config.toml
encoder_arch = "tc_resnet"
model = "encoder-decoder audio transcriber"
dataset = "Morse code for random letters and digits, with fading, noise and interfering tones"
train_examples = 26041
time_shift_ms = 100
n_mels = 64
hop_length = 160
input = "log_mel"
spec_augment = true
win_length = 400
tokenizer = "word"
vocab_size = 40
encoder_norm = "groupnorm"
encoder_activation = "silu"
encoder_weight_standardization = true
encoder_depths = [2, 2, 5, 2]
encoder_kernel_size = 7
encoder_stem = "single"
encoder_widths = [128, 128, 128, 128]
fusion = "cross_attention"
decoder_width = 256
decoder_layers = 8
decoder_norm = "layernorm"
decoder_norm_position = "sandwich"
decoder_activation = "gelu"
decoder_mlp_ratio = 3
decoder_head_dim = 16
decoder_fused_qkv = true
decoder_bias = "all"
decoder_qk_norm = false
decoder_parallel_block = false
decoder_inner_norm = false
decoder_positions = "rope"
decoder_cross_attention_every = 2
decoder_tie_embeddings = true
init = "kaiming_normal"
residual_init = "scaled_by_depth"
optimizer = "soap"
beta2 = 0.99
lr = 0.0025
beta1 = 0.95
shampoo_beta = 0.99
eps = 1e-08
precondition_frequency = 10
max_precond_dim = 1536
one_sided = false
adamw_lr_other_params = 0.0027
grad_clip = 1.0
ema_decay = 0.999
steps = 4100
batch_size = 64
epochs = 10.1
lr_schedule = "step"
warmup_steps = 820
weight_decay = 0.4
adamw_weight_decay_other_params = 0.05
Rows from block 2 of the audio encoder of a small encoder-decoder audio transcriber, named by matrix and row number. Rows with one number belong to one channel. Each number is 128 + 32 x the weight over its row's rms, rounded and kept within 0 to 255. All counts start at 0. Numbers have three digits each.
After each channel's rows are labels from the 100 clips, of 14976, where the channel reaches its highest value: "strongest on" is what is common among them. Only what is clearly more common there than usual is listed. The data: Morse code for random letters and digits, with fading, noise and interfering tones. In brackets: how many of the 100.
# convs0: first width-7 conv, stride 2 (encoder.blocks.2.convs.0.weight, 128x128x7, standardized in use, each kernel summed), inputs 0-63
# convs1: second width-7 conv (encoder.blocks.2.convs.1.weight, 128x128x7, standardized in use, transposed, each kernel summed), outputs 0-63

convs0.32:101121079176201139139189136074111177087148143176155124139085096016139088079137112104075118074130142182122142171116124089079084165110080136154098133108158131109144179155130163087195138165102132
convs1.32:131146087095166109141167139114112117153069141139070099099098121168191097087091117088100117132062051146099079116186159095123133186090075121156113053084135114168145150137153126142120144123158127
strongest on: speed: slow (75); tone: low (70)

convs0.90:099119120091094098085121126117096127127106105110163128101145140154096152165095161172107123176181157076105087175072114177169080171139071133148157125194107104150132181128141148118090147098130150
convs1.90:094121087099181116053111123107086103103089116091130059073100111048114099061080129078105081093104082126090087117105102079102113111102141106118143166113122110077130067098106080099104114092098101
strongest on: reverberation (93)

convs0.120:131091100158132077227128134159139119103183106103118144126143121131103180143116102058178201140153165127205151135106114157081123099089128090158183126149173108105116104124094127121177085073104125
convs1.120:102159106184146129120126162202158117102124139124120105119138113144115095071165118098112114102145065118135180158143149173142128152151165119128139116152143107125059157074039143196118113156114171
strongest on: speed: slow (96); tone: middle (64)

convs0.41:152110147150080106100191130119111070101094181122146176144167148110152147132108088057124188068109163153137147250156154115149134103084089083204106123132140142128160101129105126104189094129214131
convs1.41:051130095139083148115130060102108109082107133100170157192162145178120193138135129223136156132136187129131168139156130157139129116152088160134146165153143144175104154154121130091122184155154145
strongest on: speed: slow (68); clipping (35)

convs0.125:163150116150163136119181185136112121140122139120142140089114129136097083158175117123126153109135133165107125193092103043100136160165112117112202119117131160183158076152145143138056114128136172
convs1.125:143080163096167178162176155130173114200195118111060122124114114144137138137104127163142139175157109148152118140126078120115157111106153175152130127152122165142107049164105164124137105146137141
strongest on: tone: high (68); reverberation (48)

convs0.58:150158086207106158152094123125148119129122091193092101092119108133138082134102027135113148131158101146153152110148084191135117129121145124094122115155121118160115112076094137155111083072181144
convs1.58:116092139111125116113146165147124126084155114176100113095099142120129054119123102083100127059109119098146140119134051109110114100118118093075135178109132110176200148119142122118135133080170126
strongest on: rumble (90); quiet level (82); fading (63); reverberation (49)

convs0.53:168110163106080159158159184127105107120119169158133142144169166111141113148203094124118138165145150090162194100117107088137155118064129160083178093143140083142090152146126123169122165075104146
convs1.53:123190096152191154154115143119079122138137122142166159100139098130170165155149131114135149147138096128138146169092165109170133061179188123137143160126125136125138122174157070166124089157100138
strongest on: pink noise (80); fading (72); reverberation (55)

convs0.18:137186066122128128168171134116112157118108157101186183134098105145129188096138149108136128092155215156198123162100146137139057144120091098141049101157155108139097068156098116140120152154176122
convs1.18:127157176112134152069074137113075088151134141099144147181122145131089152166159124169162107118180139121181121075090138135151133126130133137182130153125160074157122191136143111114100136203179156
strongest on: clipping (42)

convs0.76:143069123107120100163195112121144077149155147164101140158155138145082143148176147083137136167086094102136170106127175146090165131155069151143083098158162110099118173094135113146180052133092140
convs1.76:129097063146157101071098086107142084143128121094058116121090079102152122073124090103116134112074106139147120110151133077143117105125176121136123076122144114177123112142119136112125135043179170
strongest on: fading (80); pink noise (42)

convs0.27:127116153098147112148128146143124062130111120138179047137173165145110070151206142141111172116096124112119148111085136066122121070206151138144145090088106129169153102102129111094121084088157118
convs1.27:134161154135103131170071107123158122161184105167091114129155142114137123196061162111057108154123182154153067133096107147163129149086151112136157174171114152119122084107179136103141138183091167
strongest on: clipping (38)

convs0.33:101169133054120144108136113097119114112109048087123077077046089041135103159117163141166095107133104119165169167126161133107131109127152073148094091114109065108139118154102099094107159127139125
convs1.33:142138081114138150133230147121116145144091130140151094054056153103136119105052120096114112205127152111189117166150114093152115111109142140160154087097104130129123107101155099084142143127122115
strongest on: tone: low (60)

convs0.8:112186207114116186146128170102147149122099056095049126130141141146182141129084139083132064111140133153119156167139079062121165121145147124099135180152143199097139166108098153123155122127104148
convs1.8:150154113135110145103182187195070145119105116116072119145084122084127076052110068135098092098130120146139130116130073126113128161135108113157137142127093199087150073123121101127152083169136072
strongest on: pink noise (51); reverberation (47)

convs0.97:141151135222164131159135128100103115182111143142138192130116171126155148109096134175099151096099129153112081124150092227109157184112147170117149146102143172164109150091104094090114137128108116
convs1.97:125105216127074118062124066091136129074047080123228127095176130151102153130092126130113150076146193120139121097120096163112127175109088090138119108142136085127142114125101147063128097110122130
strongest on: fading (62); reverberation (36)

convs0.50:108130149127196116125168135142145101130140123127161109158182129109073144138167183080069159128149147093129179191129112124121123123128130165149132153103114152138146129083149076098105100219141160
convs1.50:118133117138097112122054126165110105113095096156144181142154134173158125139195143165157155086157180131107134170153052129150124177147121114134123165162108106113117148089096143108114075184090133
strongest on: speed: slow (70); fading (69); white noise (58); reverberation (40)

convs0.34:110123126083102158127151165128176143170145083144093134141154109093148073116146073070151147051105127177155159181137176142167131119112192168204110138129149128171182127101161101123172097129093175
convs1.34:124087083130146099122157103129141153110052119148107119142122145135141142112140148124100163160144123087163095112138118134084133118132091129152116140149100126117109176183178138121160174082126140
strongest on: tone: middle (66)

convs0.77:158165121124096131151128145079186158167158137169179073135137119131116122141126081099144125093128085107119108138165168088124169117147097151164103096132185109117097112160103097071100123184154116
convs1.77:143100145154188104168145127128116134145158170115074126192084108153118100129132128138096119144138144134178118123120178155095142171148144105171124026111138140171083217179120110148172152082131160
strongest on: fading (71)

convs0.51:135148124114152121077130112114111082140110070118143074093223114143170080108088116092113109092126137147071123127084097154078128088137139136121047114176135116194133102080168083171123166124105157
convs1.51:095129134098081109126189110106153155133106117154091093100083079083044064068091128066140089124061124123121097164109133102097103103114128131098117122121074122085110130145116121120106099100107129
strongest on: rumble (89); reverberation (76); quiet level (75)

convs0.60:137105124125152162132178167130114147110130188115157138143097118076138142134123051082078171086087133139103158143132139121082112109113145126106112143086155143143106114152162124067143116183126146
convs1.60:158151130159143155153112108158148114125086147128164168167194107127144170139128104186204128141167125132166098096081113118158143166104097142131115171113168176179146029106149144113136153162146121
strongest on: reverberation (83); tone: high (69)

convs0.7:127115140119100149142154118134132118148064088085185075113138177142093112166205148119177149112099161113147121148118092126128109109110137079081131146172121093151188104189095151117072131145099107
convs1.7:135119135134132114177133081100093132138116171145157079092138125123169200146145137126106132118158113135160097215155106178136116155167141177129168114155064080083179153175173101104175104104067145
strongest on: speed: slow (89); tone: high (68); white noise (57)

convs0.45:106097139079135179122122122100111108076090123084151129087094114078086117085096132116168080057157184102151062150094119091139094133151111065106119108167121106099170148158165091103110096114100092
convs1.45:144087070152177154180144158104133125133140127124063117095103136144192090125075143050130092116096110129131152167174115129147138145120151122121133131124109103085131123133118196148171145146117130
strongest on: interfering tone (74); tone: low (71); rumble (56)

convs0.68:133173068165094120078152109089159150102110118135157119160109108137064128196128103112135162101111037107140154189152154113139132157163157099149132139121077129122170121085163117102126123196150098
convs1.68:098093068145144141068148170067089120102077108152105149099075153095118114182074120127108147142105134125196109066113100110149121108132140091114102106141067107097136074059095081111113098081130096
strongest on: speed: fast (97)

convs0.83:140103084114167133091111128129142089126148095112124144106184118070107120117126119211070169072139115121144108165115094156184132199151154119101132204076126116172036160102159162111081094129117119
convs1.83:151171063133132143195111063122126137115084086127157058088105115087155154124104158098099157127120077122131120068178177084117130133125060171127114123099155116112131098129096142102151146115139095
strongest on: reverberation (73); mains hum (67)

convs0.29:148113109144144119177167215120142097147157087150151130093083073109120065155125118115176099068120157165094128160081130143172154101123145168128135082153142119067153100128143110127084151120172131
convs1.29:121143108150145140068176098115108121138134144091145120102110124138158177158176173145123188166148155127105113121091121120180118072149116137125155133101209070144086096114154095140110124144182107
strongest on: reverberation (98); fading (61)

convs0.65:111156082122127073110148139114116135104137132171180128113139205113060112119107178098061063172109123090105130155079131156094089185123135148178096147102181106090132132149085112149101163144158132
convs1.65:127132051142167100121135133106119128100158149128066098080087120122117055112118121118072079122088138134179104137115172128093129176097141090147157156148128104133111129068115120155103170105080113
strongest on: rumble (99); quiet level (89); fading (60)

convs0.113:138194193089134149156191188158147144162135093126148155089104072145106094124121108076160176145166106199114162107139134136105101103159098134068104192118229096045158142190164128142149114132094155
convs1.113:131125145134161117104163209098084109164125128168126181086150092133141084174126120080169091167124136116175168098097131089106137100166062152174126159079129143176118114076145064131092160180139154
strongest on: mains hum (74); speed: slow (60)

convs0.44:135120182111186146113113128132092098096118103154093108113126090165142115093080127123129137152112146171130078132190101157126144144084118126135097121115153119168111183082175129106117078149126130
convs1.44:090099118141138126150166116097097124116091143147060133139073141170153111099106164177063129130110160132080115139151133090104125150077128109148162126120057118081133167094111171163109172121154080
strongest on: speed: fast (63); pink noise (42); the character "e" (31)

convs0.116:152119130121159187182162140120106177143115133115149186149136122208070120137167161115090171154167125140098196195086127160195068149159120134119105170135139110100121137124149099123124143135083155
convs1.116:117120154113129150103133140103165119087121130129113146096137136129097130097096123102161075152108127131204139187162171208125145133116116121166137030123166106128109125099093137063156168154189100
strongest on: mains hum (69); tone: low (61); reverberation (38)

convs0.87:161188112117153152145099134101105087111140072100125098150126074123057110144065091174086163125050144090145133121106132130152204126081159129125119151093095117095093104150152134108131139157166075
convs1.87:117178147177087154130084069116178146083150142165184109103170127102117183069102158143130199116166118125157115087150140092142104094128087142128131154111079098142111122087169128104115193155134107
strongest on: mains hum (100); speed: fast (73); reverberation (36)

convs0.124:136125110080161138163143149156122097097083100104191172084123115106101075151100078110150128147114133100158129174118091127140108111097174211103150091154114178122140098110118093152089147150119103
convs1.124:143131094104123111015126126143130128115137130128158124111119119101125116178130145118120131142143075120094084116140121079093126113097122114095167138126165126067170108122185123092146158160108110
strongest on: mains hum (60); reverberation (54)

convs0.17:160138122177149160153167127139119148136162168162157106115071080109108067089141097149094150114145137171097116146115176026153181134125145134088146126132172107180129111143128144120117136125189078
convs1.17:125160132152158132178141129126092126169171136135096128092133152137238135137129152131063116160145122116113109125120131164152136087141129096127115148091142087124094128071119140157118176207138123
strongest on: reverberation (87)

convs0.85:163129136160162146152157193149080144097133209126198121143106102109126114142098105092160186131215190117107160159114147075108129130095109118083133146082129142127176126180108071094119109126168066
convs1.85:146135160112156098137135162131151152184146145130149204208150117142129169172140154114160146123121057120084087136065106133139117111092098115095104121128159106134153104107107084254137154161117145
strongest on: fading (80); reverberation (44)

convs0.26:181143127117104090125117117145092111154132183161144136161064151143089146058210099078170136152121162139094122177160141115054088077114091087106141131123120152157114115133124204157182134142190133
convs1.26:100126172055117150120140203138119093092154085095158096162155143118163171127187144159088145127188117146112158096092129107149141116168123140132088098104103139108124073144042096105081095120179117
strongest on: tone: low (67); fading (65); reverberation (60)

convs0.46:129104127137124121096167166145136136157184094169086148102144146169154081181164075086106157068137130151130143173157189137146145114124131123187096146104144186139102131122062103110148155107130120
convs1.46:156119135152090107145098085066117119134052130101168138155144126173137166131132133168120156152174159142154087140104151154095154146075136100129120065151139133126142167182158101125127165145131128
strongest on: speed: medium (61)

convs0.21:141122140095186145148164144121131078110124130132123134166085137165097096196086066073044173113142148115122135112104131043112108107153159120115103153108136151164105075109132124098096097159116146
convs1.21:128167049146085156092104118183162141173163156145130155107095100123143134153126113079095081137109145117094138133120103089168134141095144110142111093129158073127108119075104128132082164151153121
strongest on: tone: high (72); reverberation (52)

convs0.91:113114167083136176125120120117105138121149120120097093079151095163118152143113125116146128116075084093129123078062106149134203131148136124075093085103098054090108105153152137152151142198142181
convs1.91:122165177123134114100091077163104133134127162140173143130136099124109164141176098125131194136157084135138115144069153141155131071160148128115142168153156113113145149106112178175153116080169128
strongest on: speed: medium (81)

convs0.96:151171154122194140156134141145129079152114112125099139128119148148137079141120160126127142071106118093059173130147118113131047060124143070153104148177134151126126121100165149130145130193061130
convs1.96:090167155166065155095080147117160129075143217137175130132183140112091167134138139116163105104143138121159182115155077181101120117133172102160140092143114114156151102116127128090107178150112165
strongest on: reverberation (76); rumble (48)

convs0.73:167105113144147124139146102099184093152163150174142140083154114080111132095098144123128116128083151066122113177170167123113109129148125108209067130139135111123127054185092117055101104112179134
convs1.73:149097056129140126139130124233117131110209113136116122163159103123160080164167106229203159113177071125138152106103211104129122143144121153139152099100131099123122117091114115100100133112104116
strongest on: tone: high (77); speed: slow (70); fading (67); reverberation (61)

convs0.16:072115107124109128175135097072141063096101100082152134103144121152163100106052089134084138132165182089171163156113110159155167177071109144129188131140081133124134157111175114135136105123152108
convs1.16:118125135122155110154112116116137094130099151132045085096057067140106019065063152083136057096033119140140142092135132156122133106129107137154123077104094134110131118144118114096125141133118145
strongest on: reverberation (43)

convs0.121:158131149102089136166113124107113092104144163118138185143109115130066113129116093114141107064159102151106047066117144178163126126090094068145177166134129153091172084163092158090168098132092122
convs1.121:168181087182087088164173129096120127135139091077132131180154067127079104117131124144160147121148102129145116118144125090117126139141131128203145109140111114103099069098095126155072155104119151
strongest on: tone: low (76); mains hum (59)

convs0.78:160189138147120156179125154071119126110097106131087115144097129214111088107115162079137117053066122177116127137155125123116122120127095088085137109148129186137116069130143118090132123119144141
convs1.78:118115145147150173136137127119169149089119181137218145111152138129163249175131158165201114144187118136159094139074159146150124134172161132146116122136161137156118138152112129100137155140094130
strongest on: mains hum (81); reverberation (45)

convs0.66:122134134154136122100157139131145100155142103140146157127195173087100129109121143120095066157072089112147142155129136149127039099123205165114068152195183068125172112102105133143123085119132094
convs1.66:160176073193190096152113134146100143158132145127112112090107091089144046122117113046128128123111119124092119171129124121094121048160102118120139090132104097126143112101133140119145122109084146
strongest on: rumble (71); fading (68)

convs0.94:190137169134114122141139082126110089139172157159123140172137146160110140143127136091093148111147140086112110099136091122039123128133111153143058157134102094107166141194071094079114101071116104
convs1.94:092176135063111159119132165132162136074142160142138090076131090129106168128066106155132173113130107139175111134041177138161147061102153080124102132101101120164202128122080140164081118130169118
strongest on: pink noise (83); reverberation (53)

convs0.62:115158142094071131152142122160184134178121133135131170149101117175118096088084094094129093089180110185104110126111153100129106215165142136118184126128087140101094107143118120135156090145142142
convs1.62:108142073160162133193127100118170143120151086119147126179128131121158161190139116155074048146117109127167087123120156113108116103117098115171129073139166098183130094096131094233112111142128134
strongest on: fading (69); thin (high-pass) (29)

convs0.79:145169063113133186128147123140100068123125113140136068067074112128192106139108159158101139087094106123190165184134133148137153159137088108178126145108154118061161078140145134107134159117176084
convs1.79:135123099169165124167099126170184134134133118141135104148102112144138112185109159117167161171115154114120092138149125180082130103155214127154148099178143123186134155144153135123151227124102169
strongest on: quiet level (59); rumble (45)

convs0.52:145143083119135091112147125148116166125125103107106140114154153125255111128102152146133102127141105140118115118172128125100086089122102135111127081116152143121137088106109129177072104094109105
convs1.52:099083093092135112109109073137112121078075147091123136132124131126133140132118140146153155122143124130106154101129120120117133121144114135104116083124100099099116100139087105159113116149130145
strongest on: pink noise (82); tone: high (64); fading (63); reverberation (61)

convs0.31:079119012163135207187162140120173113098128148131194111137112150115086080139128131125127107138127118131152140176143160098196157122141144147167116103093178154132174151162101096118098099165155135
convs1.31:115144095140126172115090076133107113119106154110106131110122133152116114167149131082106075128126180130194105143105092121174122076104128127170132062109188137181131088084150128135121102160176138
strongest on: speed: medium (75); mains hum (46)

convs0.6:175104130140164063098116140108101100146130077082051113129130136113119134128096127119123131063136154121100151130157085167162079161134111117156178170132150182097095080141053137156100142085099113
convs1.6:147102075116109144193163160089145129097109122143171134095158171121086148141138137135170120111151156141108143115181142121097123206158101140155157146141176123113100086152143168118118088090151139
strongest on: speed: slow (88); mains hum (73)

convs0.111:112117123108117185174094115108139100127115098133156151157165123128110065219104146143150136074128129144126148162096146062146131098083124129120197127147203125139111108088134146085120097130085153
convs1.111:130126154139081132132145097147130120123135141117163150055165129170123184145106142115140131109149196137140167165186166173133130097134208115179165072107061132131145138108182131098144116127073118
strongest on: speed: fast (66)

convs0.9:123096131143114145138128142132161148096116188128104134176132143167161131107082149104092134100185111088114161135071082103158155149149111130157146134114144119052187127138110127125076143127150072
convs1.9:129124112098105159108133121169196127091116134149165119131155156134131148107185161155130108123137125134121174119149189043107131123133146141180166221109116150128138115089144173101139094112143121
strongest on: tone: low (92); white noise (41)

convs0.92:115153090118146164144100116141107105115155138115130098161133116105158098121137161175114167103123116149104115176106099077145187203206164166105066132135136162133122170127149099117110090157145127
convs1.92:103135143091156163122085093108181127093095100171109087075086152152085137122081125079108141153104121128088128120082151136178140086137079113149082094127161136147168092161125132135134122138176088
strongest on: mains hum (73)